{"horizontal_flip": true, "translate": 0.06, "fused_qkv": false, "bias": "all", "num_experts": 16, "moe_every": 1, "optimizer": "muon", "warmup_steps": 400}
Rows from block 2, named by matrix and row number. Rows with one number belong to one attention dimension. Each number is 128 + 24 x the weight over its row's rms, rounded and kept within 0 to 255. All counts start at 0. Numbers have three digits each. After the name is the row's rms in percent of the matrix's.
# v: attention value (model.blocks.2.attn.v.weight, 256x256), inputs 128-255
# proj: attention output (model.blocks.2.attn.proj.weight, 256x256, transposed), outputs 128-255
v.145 097:171136175106087086145170103099126095154161104084150152086094103155098111120130177122128122076146162127152127151133132119102135085142098104122103088154124111145147112131139107150186124139104126174109130127150122131118141148171117136152076100146097125118124142135113143132126119146127130105142085155148106106095143184115137166175128120083120135148139101122106114131127178102139131179115
v.146 100:122119138172141177123121091118114084134135136113090093158087152109142152119141104101113147117108161112092135118104145115097105118130101161102135154133161107111148120147154094129069114151139147118149150113103123081152123096155111127129127128125100150169117142145127117186145149169142104143151134107151098135103136161117158104134113160112120136137111152150147187158207111134140105137161
v.147 101:098116094125144109109123166152095123121100093142114115128131066120142152140142136171140145133089151128072070106101116139109077099131124105122144152134118163139145097132116091125110097113122104101156122143078195127165121117148067135139144109173140122066121163087139133132113152157133108122129166125121083129149137117118111141129138143170095131121139139148140130145088143182090106087118
v.148 102:100114108125167128125131181075140099127113153145052119149145156198080087121144098128145112103137092154091127162091128160092188117115095126151132174159121126106088141114080090132124127137104092109146094123118144107090125143137115128117116131142110167133117133119156155128070148116155074155083149087140116129135130110167126145152123144134148142104155135125099135150120098139124154145126
v.149 091:151128106157147133140099134131128111177187130170102131161170106114122165137118136105072129127161160110127103160142102102173141124114123145176134109178185112156128172122167104165110115155105114113082094122144155155136157102164094130145099112127126122108152092087172151135123139155141140140105131165142131121096146155072127119103141117128107133144133085120109121136102138131095127131114
v.150 102:130133151147154151134123123105063102132138108102172130106154078115100117134105095095158150109157115107073112192123125123141124092138155135153130126138121116104148135125107150103096168141135148172093151150146146156088133107144133119129129096134117123112133186107147112146125157150119114144135117134127138156121158129134080146103133139150129118106113105153120101128135149146147101159128
v.151 095:132068156090097125142110127088125152109129076166144082147173129108140148146143162127128135100137123116109135111113148136116164156134136144090106079151078130107127128092152118113149137154180138153130104144096121128081136121136137127143140118083102116174085111098097182117117083089140146175063129168130112131111148127125113126137146141137137093152151123152119162089118137125163129118128
v.152 104:136153162113159150126179124144152113131087142160094131143134127104141097133151133171089143118165131153130160181155125129098138158143142126138136147135149140146110130123126127170132154141094138115143164176137101160128108134095129064094134115145123146153172127100080108136140110119163145143146138137112106110160113117089133129082124155142154123119130136149158095115121219129126134092135
v.153 104:149140154111122100096115129132122110176131135099119129125124171109168092143163147098142112169104116160160101129146133127141139138088081120152111097117162123148157161165151113125117176087124108111076122160131152087119119117097117144170089160114132116109068148109165125149096158108151098135109147115119181127115095115132142179162132146122095109143114113147159166168104110111117122141129
v.154 098:110120145117184116144113124146083122095116135128143108082128154102145142157064120105142147139164142117144087126125120151106151115099120109132137160140185168157117104132098119098132144110141124127123124097133102134088118105101194148134136123125152136127074163122134109138113166170115146105147140150184132168104097147112099111098123105120124130164116125128126087113120121107141121134118
v.155 098:121157137094116080130114147131123132150153130103109109082137131101090120117151118059133124121133144114133155107129127101173140176088094131134121114124143139110136097116115151142128146138120136120119139136145143151117133106125170159135170151107096137121130140124139110137162103105141177123137112083116116081106122092147105103140126119117135150147160125140095115174085146122062143172105
proj.145 094:139095178131145104121138136158137133102115102127090137101158143100117129068099091121144132119115112128066140145138147122175172145139139102106076152132112177128156136154142119138150104151115097145135201132138142157100135152139118103096128105096169104163104126115104178061167113111180145128120158077095147117126107125121136159085138145126160154138162088103128090154116104113130145088132
proj.146 100:159154119155123139139177144123143112148120120096127110102166123112127143129100147113125120101138124132157121149154142125167096166163148105112122128120131135109128093083123164182169178137125140137102103184126159151127101131102177139124087142110155165102117115115128158150077098103105119156078148113119114141099075152141150102145124160147164171092133092128145122138166093107136108123121
proj.147 100:185115142140130086150110129135121168131118094136120144120130130107147138142119158089147151111142099084116191102137162103092151124128137091128145132091097130101139150145120147134129126142128144153133112125142149137139164186086110113097115149112149103157109118086140115121084129151081146092133069142067111098169181106128115099131122111083142137132117127076114139136125086138110106108160
proj.148 102:097132117110119139115142121127157129148091136136142108083127133132135144155110108128132110122114167115135105116117118103098128142098112121099152120132117153178134112122129142097139108079120106156135138134060131127136136126180099156169153134115144182159123122119117142161113132104145121127137115129144124112105100085100141117154103104130170123114126114156142145131146100184166145111137
proj.149 086:154143156133119148104144131140171138116114158123132119134135166149141094138141099139133134124078160134136162125065108104102109122104182136108131109092138118181154113123150144127086134082091118147137192152084112154129166124105157093086097123157103120144144110120124136099138136123117160132109090107116105119143104132138108118105124104138122172146173153147157081144135130141145141098149
proj.150 110:125108136137127176086112167102140158104118088104123122151174080127115150107153149117128141134107116131090142114110158141159110133094133117112164165128100138123144143126137174135106187128121087118078158143148110126129144142122173094092140143125119133093123116127138121096123154130132109137154114081105128101075106128093072098107162128128139166149108108116119161136123156177143151121135
proj.151 095:117135155153166149111145118111155127138129134159166112078116133110117135078163144148106118141106112142180078117106105137130123159085126142155134133108126088154103106140128120102138114104114157177158154123135130101165137109101133121133085155116137100124133101139122105136169058124118167124115083128164141131173117110135123108136151183089155172146111165125144117126124110123114103133108
proj.152 102:140148130138141116095175147172129171119080108126126102208087152117140132122131154134114085128180155142157097141118101109133146146145102155146146172105130124154114120096104148116131157103138146150161081130161112121123136157100146105134069116130084141144099129156124089094160151114133083119120147137131151105126131152149093139124129151203115116098161154150111105135148114118142092175109
proj.153 100:124168138119141111146137162101127101125132121116109149115153118139165132129094138142148163113091141167148144144096134111099129111103137100124114109134125134135175093163120108130113132139125110131099172131112107142149156111139097087104078136163161143096118098128088123114148179137097158161091114080128151100131143144099151107097129109113148125082119181113122128142182134136165091115148
proj.154 099:161166112084140109153100124074139122149116126127150164129165112150123109099125107123139135127140120127158110137108084156135144159090101160119096108129147108149139166115098086152139138165118101115145124175133167102182118095168120149129116146106117137083116169156088148140144144105122109168113120146121109108128113102164122149122179127162132143146154132088122143153143125139121125120083
proj.155 096:047111164098147160113111133153171164105114109119089138114111102114148130128136080136104130140147184107127158112107098131102119127111124135129134108115159152117130126125118125109145139144150114143135113105156111123128151111190153101099136116132129126115104172121116116141124130153178166129117172134154111143107167139114145109120101123153087098127154146119153093092116141120156142095120